{
  "image_size": 64,
  "arch": "repvgg",
  "norm": "batchnorm",
  "hidden_act": "gelu",
  "precondition_frequency": 32,
  "max_steps": 7600,
  "final_lr_fraction": 0.1
}
Rows from block 7, named by matrix and row number. Each number is 128 + 24 x the weight over its row's rms, rounded and kept within 0 to 255. All counts start at 0. Numbers have three digits each. After the name is the row's rms in percent of the matrix's.
# c3: 3x3 conv (model.blocks.7.c3.weight, 128x128x3x3), inputs 52-64, a 3x3 kernel for each
c3.33 096:120117134155123172140075161081141140129154155084080162150132110110133123120109145119132092141117062113108084124107114146137103173135110124137101112102072101109131136128088114156126105124113119108090111135136111097068093136148126124149182121119162102103099140154110121151104119104146100162131121047078139143149113089107153147115125116115110156117116120
c3.34 102:100121128153131154119111177114116121173115123121152102154145069109120117092064106088136101120119087123126139171120139133157110127129099121145157131117156131163131119125079116109115148148114155141126122180088119103095168146124099100127132103166083109159073148095109133111162099104144134100122169150121090138125119104115128095119139118139118115084114123
c3.35 093:117143174190140106090125088129179163126124080128111128172193166149147159152107137128146164115120143130120123124122098130142095097127162114143125170135108159091184162101155162149133140166136131119153148114132146165111159123146126136085095121130128159126135131062127158107142146157145144104165148118138124125123147098127152116149111119163103124119129132
c3.36 099:149118153153111151058141154117109138135151136093132121139143118104127157099124145111116148134131120168093111146158139129100156144151126131135102130108110108135113145138151118147128098106118115128163110116119126121148077102118128127125151122085104138096129132108149096115118135154106124173096107154123136097113144166142123099132078105181116135168140140
c3.37 088:121137132117090168125121115127167106125132133131108133142165191094109135084105119120101163133198184169170125134132113116139122134116133108128084120135090096117105109146149089134119043096114115139132083122104118108142121155156163121095140119095137142086159144142155092108127110153157139106132101117089108129141157099139118144107091108059151114074147101
c3.38 098:161106098109117141144125122135122134143141129112117112122156148130117161136139145146105144134141115096103077110123077101092112140132120086144129171122119128124138128140150121139115122110085131104146136114118136087097154158144164132092148111115115134127118117143101106118120135159128115087130123116172155126077125085152117124171129136142153122125119102
c3.39 100:120168121156165096136178127137150131128140167110127073114110123107135151130164106141144126128121111131142122110127118094136112166136150122093142107139068106146175124146109101125099087109120170120123140163138125142121155182142156095124109081082139104165144125111136190161099107141122118154110154131144133150103125121097126076170160110139139102125130157
c3.40 100:145085132149122160166151135104121167149145199151139170094109164117126146130122086149146134122130125091142103144161102153120141105107144108134152124122134138138130096118106163126091097140153130114130133147152157144125158141126107100092122042096097137136104117150118134157099110079102095085141090107119133146096114139132147100146173157151137141107182136
c3.41 091:140111153100141121175154162194110093141118100132097127096087134119154155099177115126137129160131086111134135138116138134112104136133136126089119150151125100127106133138135151129138114076129180118089157096170129139130126165097138155112150093114136125147065137140103136100124167162161130180136149097139154161122149117123123176127104147100156082109115131
c3.42 096:169081157077152160087097158140138115121111096115144141144143147123155092137120138108125113168088106125157121139146146112149164152187116122122102110130096112160130128115095116141132102111102118103109124151152097185146116164138110119143100116111113112124110145154125121133087082146101127160118123138101123130113109103127119141121097119098140111130135145
c3.43 109:132121103131099165103127109108103221105159124155150134131147096124127140117140125173127120148085172137134103132084137111150055129122133153163153140133153137118170072116147130135149135149102119142156126118077105137087083125107118133164139053093128128154165135112141130141126088124110144126119120137167126175147107128136151124115085116092100150121096144
c3.44 099:129105153142144113123174145133094104173112084143134099122120138134123139129113102127169134121131092165121136145119119115118130124170147125120167115146156137127094185090113164143114152111115148129090158124073111141113111104136121124126098155134111117152087147146098107110101118163136124141107134151139161173147157129112117192121168098198118137156158093
c3.45 100:116121156154189072105115119140117083160111176142099064112126128137162161115142080155124138099125137139137125154157098131134186122101138135106105142132122143090132154122145120131121117151144119124132119119046145140132068141139148125125153159094135125139119137145155112108099167111102143133150151174137141108105125147118101135105105134091124162083124180
c3.46 097:110118153122149073156093067105116116143111115127145122102158149122176138155114183126152139130102099121151124168146185125121100115124101155201129147156116141173121141123133153133134133150127146134140151143124154167144128068120091155150151123079114099129131129096142147136128092125076092163145108140134166105142125141115120118147117128116133106127101146
c3.47 111:173142127120149148140123077126122152112121073145163148099081055180160072135074134145166128129125142104141185140159131132122122122080092131136109093149107126094124106164148109149166119108141131132111111106132115108132122130107086101120091103084130120146164151104111137124177147106169152112155178095124103131097104134165147147065110120115119116090117138
c3.48 100:119195172116134093144151159090116156151124173146085068130162126112160129137142109136113124110158085087091120121135133147133098154136122164126115139125148104173120088112099135146133174184129088167100139131130128145096132161158123074089155101177110129103117085130100125112122143128106140117102116114115114131122126139124138119127143142097167137147125116
c3.49 105:103100186113110138110140176127135096171128073118165119135133120122117130119175119118110097120151126128099119142137103143127108131130121129176142141138163138125105105108140161131115123113095132107115070126091115174107139104118096156118141184121131120130134114085118130135156109108096090122077134096121147139119144123135160125141148116120095112150141128
c3.50 105:146169152106157144082142137167125164152121114168171117084118109119090122171155131116145169121092099090152128121119172108142126111137119117084124146158123191156107132101129144136085130166139174104115175116107131178125130141151101109077097109080099120116161145119141150133138115119158142151162111085141123131118127131126105108148132135100123164095129084
c3.51 104:107104145150102142151130146116103130122133127132150139142127143140117124089133105132116097119128110127141105131144154158104100116123126111122128101117144126117106116140120133108140126106128121150134142153155129176117131136113138133154135149132134168148096133130125104132121156137143146096150099136154100126149134137129165099118148116117115136111063131
c3.52 094:099127150143000096126127116155090143114120186156165120121110147140119157150137124134184126122124102154122124102129138170142125129113093093127127139133177128095135168123107130135146139164108138112140116140145138148119155122157123133138147098115158104125132121123097130154111148122133170139162105116140081105098164097130099141140128140075115104150126131
c3.53 104:096132151093145085134115124108135090079065033080177098145139103122178134125174108122147118165148116147142093138083118113137121147197116106133112111139114149118097165129170188131161163182131097147113137152122131183128140137133141095113157139146128136161081132133123085146105132129120153136170136168130100128117118129171119092096138127122128120113123160
c3.54 100:155131139152132126166127127084123134124121094115104109140138100119033142113180122155123130128154094141103160139135128071106103083125140160146164141148107148122171141125109094125131120116122149138157134156130115120130113108112127141104124111144118086133121164155168141112142132187117103114096161141110118120155130084131104140145121135167122119138152109
c3.55 095:129167109138133120140125152107109131129133116124134114160126111180171122121078074134115094105020109090119145161133136123108122111116116135126145113125105137107093159146053141126110174127090157133135093098112128117116128120128139129140154102094138109135119137122088148118107142128153111169139147106100109136119142124145166146126130157147111146102140131
c3.56 095:159122132149112079191125103140110107086105117108087114133140137161172164133166111109123137106127137139093083091122117130016118135140118137118130127179103103104108115107167153118139100119128098126139115188109147143117096081138135141142054116130104136128143115092128123095168115113164102130148089091147159139145113130111146154139128178163114119149118142
c3.57 107:116147144136137095142141143117162149092143095103085104080153110084127107113096102115118131096152098152127105140123156113132118185134124095129129140028105143156161145122137127126148122145118130111102103141096130149157089134103131122108077064136114083159097120140115140132079122131099137155098148147151161141093148107152128133171126160108130114191155160